{
  "model": "image classifier",
  "dataset": "simulated fluorescence microscopy of cells",
  "train_examples": 195000,
  "image_size": 32,
  "crop_scale_min": 0.8,
  "horizontal_flip": true,
  "translate": 0.06,
  "targets": ["cells"],
  "num_classes": 4,
  "arch": "resnext",
  "norm": "batchnorm",
  "hidden_act": "leaky_relu",
  "channel_attention": "se",
  "depths": [3, 3, 3],
  "kernel_size": 3,
  "stem": "deep",
  "avg_pool_shortcut": false,
  "widths": [256, 448, 784],
  "loss": "cross_entropy",
  "init": "torch_default",
  "residual_init": "none",
  "optimizer": "adamw",
  "learning_rate": 0.0032,
  "beta1": 0.95,
  "beta2": 0.999,
  "eps": 1e-08,
  "max_grad_norm": 5.0,
  "max_steps": 7400,
  "batch_size": 128,
  "epochs": 4.9,
  "lr_schedule": "cosine",
  "final_lr_fraction": 0.01,
  "warmup_steps": 1480,
  "weight_decay": 0.2
}
Rows from block 5 of a small image classifier, named by matrix and row number. Rows with one number belong to one channel. Each number is 200 + 40 x the weight over its row's rms, rounded and kept within 0 to 999. All counts start at 0.
After each channel's rows are labels from the 100 images, of 14976, where the channel reaches its highest value: "responds to" is what is common among them. Only what is clearly more common there than usual is listed. The data: simulated fluorescence microscopy of cells. In brackets: how many of the 100.
# convs1: grouped (8 groups) 3x3 conv (model.blocks.5.convs.1.weight, 224x28x3x3, each kernel summed), inputs within the group 0-27
# convs2: expand pointwise conv (model.blocks.5.convs.2.weight, 448x224x1x1, transposed), outputs 0-223

convs1.73,112,201,205,214,156,161,201,180,166,225,137,214,153,187,169,144,117,129,181,229,179,199,155,210,223,166,146,212
convs2.73,246,255,182,186,205,209,223,226,183,249,200,254,135,252,205,263,251,249,215,169,157,214,209,253,95,256,301,153,285,164,167,256,161,163,238,225,224,162,204,220,205,262,212,211,226,220,191,187,232,192,188,216,223,233,241,201,112,245,279,223,233,184,165,234,224,228,227,229,246,226,173,185,204,224,180,191,164,224,214,178,199,205,175,226,279,243,201,243,206,192,192,211,282,225,147,248,138,127,168,247,227,209,228,202,228,182,233,221,181,221,173,222,304,187,151,243,180,282,185,246,228,259,213,244,240,256,233,243,259,208,196,211,230,166,253,245,167,214,173,213,143,249,239,247,237,281,269,265,251,219,176,236,201,169,218,244,292,225,196,226,207,215,172,247,221,275,259,243,201,265,266,181,168,184,155,252,182,260,240,196,195,233,218,213,120,225,234,204,179,247,228,229,171,210,264,152,246,236,208,178,235,235,216,237,217,158,116,139,248,250,176,157,217,219,219,162,144,145,240,220,200,198,175,208
responds to: crowded (86); cells: ten or more (86)

convs1.107,255,236,245,229,209,244,249,231,247,249,251,243,256,248,248,246,206,210,208,233,238,208,247,240,238,204,249,253
convs2.107,147,170,205,152,232,250,169,136,158,192,151,146,155,159,140,163,173,173,132,172,203,166,159,264,170,151,146,208,243,246,232,172,219,224,156,162,143,224,203,169,197,185,186,149,253,152,173,191,137,134,158,138,145,176,161,143,231,161,168,176,168,195,135,169,142,146,167,155,161,152,169,166,228,166,244,234,200,164,156,169,210,189,260,147,153,175,161,199,172,199,274,239,154,165,224,152,141,176,191,169,161,126,131,161,172,201,159,281,205,171,202,166,175,253,234,147,190,197,157,165,140,179,146,156,167,163,158,163,184,145,170,245,172,217,184,155,247,254,207,149,207,238,154,167,160,168,153,163,247,142,195,155,239,220,172,141,193,236,158,143,153,179,257,158,182,165,168,172,157,153,204,193,144,128,217,170,208,181,158,158,168,146,154,166,163,167,152,185,234,149,134,133,165,213,164,256,118,184,264,191,137,167,172,168,148,122,197,216,166,171,142,272,250,184,179,133,203,193,175,169,192,184,176,203
responds to: few cells (100); cells: one or two (100); green stain (40); ring around the nucleus (36)

convs1.81,145,198,195,210,151,122,174,221,193,258,141,203,176,179,173,147,137,143,174,240,137,221,149,228,242,193,161,202
convs2.81,212,255,195,214,178,151,238,257,179,229,200,241,171,274,243,293,262,208,163,179,192,270,220,205,173,261,239,190,246,160,189,213,173,156,241,226,173,197,200,236,210,194,252,256,193,225,212,219,223,188,179,229,246,201,254,206,170,252,297,242,190,139,146,232,254,274,247,220,188,223,202,208,173,198,183,194,170,275,171,187,165,228,192,194,228,257,237,202,225,169,194,195,270,264,172,204,144,176,164,260,209,167,227,231,212,177,180,208,162,202,155,187,308,177,193,208,198,202,192,270,240,267,229,218,205,256,245,210,235,224,203,166,247,191,229,288,182,172,164,161,166,209,255,272,258,267,245,220,272,233,165,255,193,191,226,254,257,211,205,185,213,253,162,287,259,260,261,250,202,253,281,176,192,194,190,245,209,260,218,165,165,183,246,226,116,198,210,252,194,205,247,210,129,184,251,175,261,220,198,159,173,263,249,237,217,187,162,161,272,270,180,167,185,216,257,182,168,179,274,197,197,191,172,249
responds to: green stain (63); crowded (59); cells: ten or more (59)

convs1.142,220,212,203,144,181,208,142,219,200,136,155,211,179,158,134,172,152,142,153,221,172,180,211,149,140,142,137,189
convs2.142,213,209,263,241,242,186,235,236,171,159,160,164,204,243,225,153,232,203,143,201,182,209,235,226,183,195,230,167,114,148,173,190,157,214,233,205,126,161,248,227,251,272,225,283,199,239,252,285,263,127,174,179,228,193,232,144,153,213,252,246,171,127,159,224,229,247,206,230,209,170,258,317,171,144,209,146,216,190,168,276,167,240,109,186,210,210,295,217,232,235,200,137,202,172,142,241,197,176,244,269,227,169,210,230,194,210,187,186,209,213,132,175,219,159,239,236,199,174,245,226,231,290,204,215,214,200,237,240,233,236,188,155,226,274,136,263,122,230,223,171,142,228,206,240,218,141,239,197,97,223,121,256,177,145,234,232,236,247,178,196,262,243,165,215,221,219,255,248,202,179,256,220,216,192,138,258,204,211,181,159,197,185,230,223,176,181,170,230,242,201,231,204,217,220,213,140,255,145,186,197,167,242,244,237,220,194,161,155,255,201,123,231,157,219,264,184,211,196,287,193,210,148,225,256
responds to: ring around the nucleus (32)

convs1.28,158,194,204,202,154,207,217,160,163,144,211,203,157,136,143,125,131,198,203,154,141,205,123,206,209,223,210,151
convs2.28,201,242,221,231,200,160,217,244,151,183,165,227,183,313,257,251,245,194,151,192,172,279,236,261,193,241,182,223,177,161,196,176,146,158,228,255,142,151,214,254,215,146,223,273,214,236,238,228,209,143,168,245,192,191,230,174,142,263,284,233,187,112,212,231,239,244,285,214,207,215,198,221,208,167,204,181,227,288,169,216,193,241,154,176,167,255,266,210,216,218,216,138,232,246,169,209,225,154,155,250,202,144,231,231,184,133,180,200,211,208,141,182,261,172,197,154,181,206,226,226,232,269,184,197,209,227,244,232,230,222,208,174,240,195,189,291,174,247,183,154,195,228,211,231,289,259,225,190,213,183,158,236,180,230,202,248,235,227,187,202,212,314,165,266,285,234,225,248,236,230,305,218,147,226,162,252,242,249,197,161,185,166,274,217,130,166,197,228,233,187,178,194,171,200,254,172,260,233,192,207,166,256,232,255,206,186,137,149,284,257,186,226,195,221,277,226,179,232,277,189,230,162,223,243
responds to: green stain (63)

convs1.137,195,138,136,156,191,180,167,119,165,182,172,175,148,157,143,163,132,190,182,204,193,177,159,182,158,166,156,155
convs2.137,200,208,271,240,213,176,223,232,166,142,154,185,222,270,221,200,224,185,141,189,196,241,238,201,216,226,224,187,112,153,187,158,182,195,218,239,139,184,264,254,260,258,217,290,167,220,250,282,248,117,162,212,238,175,232,112,172,226,218,248,150,128,179,225,227,241,234,221,174,186,300,315,157,116,203,173,219,222,146,281,143,228,145,168,191,244,296,197,221,229,197,132,225,219,165,189,199,216,242,248,190,149,228,236,176,190,155,165,207,185,129,172,227,167,216,190,202,185,219,229,229,297,191,219,180,199,215,197,225,218,197,158,228,246,106,258,159,220,220,142,167,225,193,242,245,189,205,169,152,223,109,252,190,171,209,242,223,259,163,166,242,248,133,232,246,229,229,247,209,193,274,225,224,210,170,238,233,217,194,152,170,173,246,199,213,144,132,237,233,170,233,188,160,211,228,159,256,160,179,187,145,224,258,240,214,211,199,179,259,248,99,199,163,205,258,178,213,224,275,175,239,150,231,279
responds to: ring around the nucleus (32)

convs1.156,210,205,206,139,229,192,131,194,211,139,158,186,182,146,136,156,127,164,169,192,168,183,193,171,144,139,144,189
convs2.156,198,227,255,228,238,185,221,230,155,152,179,161,196,257,232,217,223,206,141,190,139,196,257,242,183,204,225,174,65,134,163,172,154,205,211,220,138,136,248,224,245,277,228,273,200,234,230,271,241,115,167,194,222,200,235,140,125,192,243,245,166,125,154,225,218,235,210,224,207,186,254,323,151,147,199,136,240,207,162,293,147,249,111,183,200,214,289,205,222,251,203,124,192,199,149,248,193,171,226,259,230,172,209,236,196,203,182,181,205,214,155,185,229,153,247,216,192,159,239,223,223,293,196,213,218,186,237,240,226,217,203,140,219,255,153,271,127,244,229,166,161,233,194,259,241,158,230,205,89,221,142,234,185,157,230,233,242,248,168,212,239,243,132,234,244,231,239,236,213,186,278,234,218,195,124,246,192,210,181,165,207,181,238,206,206,182,131,231,227,194,221,177,212,221,221,125,254,146,206,200,160,232,235,262,194,179,183,150,257,216,121,226,173,234,278,193,214,200,281,201,201,150,222,238
responds to: ring around the nucleus (31)

convs1.202,151,196,157,129,168,144,186,172,197,196,172,162,130,178,134,159,182,172,148,181,144,137,189,189,177,172,158,153
convs2.202,235,192,228,228,250,233,195,202,198,152,247,134,242,153,202,174,207,281,251,246,163,106,215,254,188,169,258,201,185,184,204,251,198,243,237,174,212,198,216,208,206,234,177,185,283,235,182,195,265,210,232,159,257,248,195,233,223,150,219,159,274,226,228,149,185,213,117,238,259,160,194,244,274,236,234,182,255,185,236,180,252,229,179,247,265,151,191,279,180,250,236,230,174,174,200,318,250,195,204,190,256,257,180,178,269,239,241,256,238,255,199,236,125,233,248,225,153,229,239,177,171,204,161,229,249,184,206,274,187,213,206,209,201,202,183,183,169,256,257,250,218,248,195,200,153,147,217,288,103,195,183,192,237,191,237,241,205,260,204,256,234,150,234,176,154,196,219,196,234,214,162,217,214,220,217,192,173,186,230,221,263,234,189,244,224,239,184,175,246,263,263,242,277,233,194,215,183,167,258,263,235,172,157,202,206,155,216,213,155,140,213,258,251,217,150,247,247,161,163,248,153,201,222,161
responds to: crowded (54); cells: ten or more (54); green stain (45)

convs1.169,179,179,160,191,155,136,128,164,160,201,179,206,183,161,165,146,152,187,162,170,137,173,131,175,170,175,140,161
convs2.169,198,166,236,207,265,245,194,178,187,187,214,132,220,140,176,138,176,250,251,251,127,99,204,274,183,151,256,217,190,214,216,250,221,225,217,163,220,188,217,194,193,243,140,178,273,216,158,177,233,211,194,151,240,242,173,231,194,131,192,157,281,228,220,151,170,195,118,222,244,145,201,229,263,241,259,201,245,160,228,174,245,206,181,241,239,142,181,260,190,229,232,251,170,154,225,278,233,185,201,185,228,233,179,160,248,234,233,254,258,243,186,228,132,240,238,222,122,241,224,163,170,174,139,221,248,164,205,255,175,210,187,226,167,206,194,174,162,268,277,247,232,274,184,164,144,136,198,244,123,193,191,174,233,194,224,203,181,282,195,255,212,149,242,169,107,185,182,189,219,191,156,232,203,196,204,191,213,170,241,218,254,226,181,216,211,240,183,169,265,247,235,232,253,217,168,237,177,155,264,239,233,162,144,189,196,131,207,226,156,133,211,280,255,209,143,213,237,214,147,243,208,202,207,138
responds to: crowded (67); cells: ten or more (67)

convs1.27,212,160,128,152,195,177,205,173,175,128,171,203,143,168,160,147,185,215,169,152,196,137,217,160,128,154,170,166
convs2.27,183,211,194,170,189,200,217,253,142,124,183,176,217,279,207,228,227,184,143,180,173,287,240,227,254,244,158,140,169,168,164,154,155,180,222,264,167,145,135,276,225,187,242,256,208,214,251,272,197,127,154,281,183,175,239,157,139,280,214,250,189,164,212,232,228,223,258,230,177,209,211,224,175,149,159,108,218,277,145,266,212,221,138,156,179,275,266,167,215,232,195,144,290,263,151,166,194,213,180,213,166,144,207,249,184,191,152,172,156,189,150,170,293,180,237,126,231,145,200,273,215,293,201,187,189,241,247,185,222,211,163,170,222,188,188,265,163,230,144,160,149,223,218,248,261,247,200,189,175,188,161,241,198,132,176,224,205,213,157,186,221,261,172,280,219,241,215,244,243,239,291,195,202,223,130,209,163,236,190,204,186,166,251,194,232,159,120,226,199,160,157,182,131,229,242,127,223,207,192,212,155,209,250,218,216,271,208,149,259,267,176,225,173,218,274,213,224,185,292,167,172,159,212,253
responds to: crowded (72); cells: ten or more (72)

convs1.205,156,192,152,130,176,149,180,167,197,185,166,161,138,179,114,151,174,167,167,183,142,147,185,179,175,186,162,159
convs2.205,229,169,226,231,253,236,203,190,184,180,231,139,230,127,199,146,192,281,232,254,131,93,226,266,189,156,234,207,200,198,205,249,190,248,229,163,204,183,208,194,188,224,178,164,277,224,180,195,244,201,202,149,250,266,194,241,203,123,213,174,270,220,223,154,172,209,92,227,261,141,172,237,264,239,239,166,265,155,244,171,229,241,185,252,256,129,168,280,201,253,247,236,161,147,205,290,240,182,212,190,249,244,178,196,267,226,251,251,242,259,203,230,131,222,258,221,133,223,244,171,169,196,170,223,248,175,213,268,174,224,191,214,193,191,171,174,182,251,245,250,221,258,219,191,136,132,228,244,130,200,179,183,224,189,233,217,194,267,191,262,239,144,237,163,135,184,215,209,224,203,164,225,201,203,214,197,183,179,242,212,260,241,169,238,233,248,202,172,245,267,245,236,257,226,167,205,182,170,255,253,231,172,156,213,218,141,204,204,158,129,216,272,247,228,158,229,251,166,154,242,156,195,223,156
responds to: fragmented nuclei (34)

convs1.105,161,157,163,162,234,155,157,160,162,166,164,160,155,154,147,156,217,247,252,179,163,225,161,167,154,246,159,163
convs2.105,214,196,285,257,264,244,243,186,151,167,182,154,223,213,213,166,219,232,173,239,184,168,291,308,179,182,235,198,129,170,190,217,193,263,254,190,131,162,236,218,242,249,214,235,268,249,191,243,304,135,156,163,256,235,220,181,165,172,270,221,216,155,195,195,200,235,173,270,262,162,238,298,265,183,262,196,243,172,193,235,244,251,135,206,216,184,250,240,238,242,235,169,190,152,192,268,181,178,207,251,260,203,179,223,244,231,201,227,247,256,165,198,204,188,257,216,184,231,286,181,222,261,209,234,236,192,258,278,223,275,187,191,206,257,145,222,135,290,277,207,213,272,226,219,190,155,266,231,98,222,139,229,205,198,245,222,223,303,197,248,267,216,232,196,211,229,244,239,205,175,242,247,180,176,174,240,215,204,236,166,219,214,193,222,190,201,180,204,276,220,246,228,214,214,194,200,217,162,276,239,182,218,209,225,218,152,191,202,200,167,174,298,270,261,237,210,230,221,217,222,221,171,225,206
responds to: membrane rim (64)

convs1.215,181,156,164,136,169,164,233,152,196,233,169,174,164,228,145,161,151,168,172,227,136,175,241,241,171,168,128,154
convs2.215,181,166,236,226,201,277,209,158,188,124,177,157,291,190,200,112,193,197,176,207,272,178,205,256,234,192,288,145,133,164,169,216,244,278,212,176,167,198,229,179,276,317,183,202,206,231,171,228,255,145,198,186,238,204,196,200,259,197,177,191,197,186,181,165,169,178,184,244,197,145,306,317,188,181,152,133,154,158,186,313,179,197,141,190,237,183,235,187,202,238,221,201,162,160,206,167,231,268,281,212,157,200,182,128,207,266,198,183,165,205,177,201,158,227,271,247,235,199,218,188,164,212,185,223,210,161,209,174,159,203,185,179,193,249,103,230,149,223,208,195,175,201,178,203,181,80,201,203,98,154,152,223,238,78,242,220,179,226,176,181,262,179,224,186,178,145,191,197,197,179,234,180,238,189,228,211,186,168,211,189,208,195,194,211,219,206,129,163,200,195,258,194,187,239,176,226,194,116,232,207,193,190,204,186,214,249,214,233,175,170,160,195,232,181,188,169,260,163,256,204,197,176,190,215
responds to: few cells (100); cells: one or two (100); ring around the nucleus (34)

convs1.165,211,198,230,118,218,171,126,191,211,141,194,177,163,138,160,133,133,178,200,158,203,149,166,208,148,182,180,171
convs2.165,207,188,191,214,217,243,181,161,211,148,206,190,337,123,180,165,195,213,212,212,240,117,192,258,279,180,244,152,203,198,189,220,243,278,213,146,199,245,187,155,253,264,185,154,237,197,161,166,213,185,208,138,229,219,192,211,295,113,204,154,231,190,201,171,148,181,97,215,228,141,248,251,170,202,141,149,198,148,205,247,203,189,195,218,233,137,161,175,182,200,257,250,165,159,211,208,211,279,228,172,201,204,163,169,248,259,207,223,144,216,186,218,150,249,308,217,204,196,199,170,158,181,193,217,211,176,190,203,174,192,193,178,178,204,187,182,193,199,194,217,175,196,202,191,127,132,192,224,154,169,187,168,244,108,231,187,186,199,197,208,204,131,238,164,106,179,180,181,168,206,175,156,291,167,264,199,128,190,200,203,209,215,156,235,282,213,165,152,174,220,262,217,220,230,178,248,167,124,234,235,217,173,150,180,191,278,269,241,175,136,190,219,238,208,160,199,291,113,178,218,135,198,180,154
responds to: few cells (100); cells: one or two (100); ring around the nucleus (38)

convs1.74,128,188,212,223,149,148,226,194,170,227,167,187,149,218,165,160,142,113,205,214,184,226,127,198,219,196,120,200
convs2.74,216,253,192,179,192,148,238,246,191,268,194,211,183,282,183,247,235,213,175,162,191,276,214,220,159,225,294,150,270,156,163,230,161,143,237,253,192,179,192,251,197,224,207,257,225,221,208,199,234,206,143,216,218,215,209,230,140,237,336,226,206,157,152,236,228,240,281,211,221,210,157,194,215,224,155,197,155,255,190,175,197,228,204,183,235,251,247,244,231,164,185,196,253,245,159,226,121,138,176,249,190,184,228,232,206,199,181,230,133,219,161,171,320,145,220,248,177,204,188,243,229,246,198,198,238,230,247,232,227,209,179,161,231,170,226,256,186,212,142,175,160,250,235,229,270,300,231,228,226,192,145,232,178,182,214,252,236,244,195,220,203,273,170,246,246,229,248,240,237,258,303,141,181,151,189,243,178,226,207,182,168,214,250,200,121,215,198,222,176,216,237,169,181,195,226,143,257,266,214,196,208,246,232,224,213,144,148,145,241,255,195,205,197,227,256,150,176,105,265,201,182,210,204,251
responds to: green stain (66); crowded (59); cells: ten or more (59)

convs1.63,139,219,211,212,147,145,211,138,161,168,157,212,130,217,141,144,171,142,226,160,220,190,146,175,169,188,149,213
convs2.63,176,202,228,215,257,243,214,210,201,178,195,124,111,170,133,109,213,186,165,173,104,131,137,219,84,171,215,114,71,121,148,242,118,188,198,190,209,162,211,186,190,273,217,214,191,220,190,249,211,159,202,176,190,210,210,156,117,184,203,229,166,242,197,220,202,213,150,211,159,189,208,278,200,206,186,133,196,171,218,184,219,178,106,226,196,199,226,206,181,181,148,127,152,188,164,248,236,87,204,244,180,187,161,207,187,234,200,186,173,157,222,204,183,159,150,261,169,153,205,196,191,226,185,205,192,164,176,211,193,197,189,171,204,267,163,182,81,241,254,209,146,219,166,188,142,144,208,204,103,187,197,235,184,116,215,192,190,256,131,200,229,175,174,181,85,155,182,206,182,175,220,194,124,211,61,188,178,176,154,181,217,207,162,194,111,198,126,232,173,184,190,168,223,232,190,135,191,113,212,199,195,210,200,220,173,161,156,138,218,183,139,229,195,166,215,218,153,166,245,188,164,198,203,205
responds to: few cells (73); cells: one or two (73)

convs1.22,184,176,134,140,193,190,179,170,182,136,156,181,151,172,152,154,180,199,176,155,161,141,204,141,134,150,173,167
convs2.22,209,228,212,200,219,196,241,267,168,206,211,194,187,236,220,216,257,221,189,200,166,206,261,229,185,233,170,159,226,169,178,189,124,197,225,222,176,141,163,222,212,159,274,238,234,232,266,276,218,159,164,248,175,208,246,181,135,229,273,272,194,170,163,260,228,262,203,239,204,197,196,223,185,170,203,163,200,244,186,228,163,254,168,195,169,228,251,195,232,205,226,126,248,242,127,221,151,164,177,277,208,188,187,251,208,172,193,240,195,206,181,177,283,171,208,162,222,107,247,283,250,269,212,196,208,253,264,221,243,232,170,175,259,214,167,269,168,232,193,193,163,212,218,271,213,222,248,209,260,239,158,265,194,178,186,216,254,224,180,208,222,239,168,271,210,276,263,265,173,213,284,187,144,168,115,268,189,281,200,201,201,197,198,208,153,180,194,277,215,202,163,203,156,218,250,131,235,181,223,173,195,273,274,257,222,196,144,124,275,241,203,240,192,245,309,187,197,173,293,200,165,178,173,262
responds to: crowded (80); cells: ten or more (80); green stain (40)

convs1.60,188,190,176,182,157,137,193,162,187,160,213,177,125,197,130,125,222,122,203,156,178,202,149,156,149,236,186,195
convs2.60,200,191,200,231,223,159,238,216,193,192,185,169,79,166,192,192,218,180,171,176,134,136,214,208,121,187,208,146,129,140,151,213,140,209,219,157,199,174,232,165,201,201,244,189,181,210,208,266,228,161,181,151,198,205,214,167,92,161,268,266,166,158,118,240,227,243,142,205,183,189,225,240,91,190,208,170,172,159,188,208,169,186,101,202,201,174,205,214,231,142,163,115,164,173,141,245,157,129,195,251,225,193,214,247,189,205,191,199,179,185,159,180,250,136,221,204,203,101,232,207,245,253,222,199,196,195,215,219,198,215,206,161,234,257,168,231,78,197,193,187,123,194,204,221,139,123,212,188,190,252,177,231,173,144,198,185,244,193,185,194,242,183,154,210,149,188,219,250,140,149,242,193,172,136,86,243,185,186,185,170,207,193,147,200,186,179,186,226,176,185,201,181,197,211,206,87,204,97,191,209,193,256,224,246,200,164,138,129,254,180,174,214,170,220,263,145,198,158,217,187,172,177,149,228
responds to: green stain (42); ring around the nucleus (36)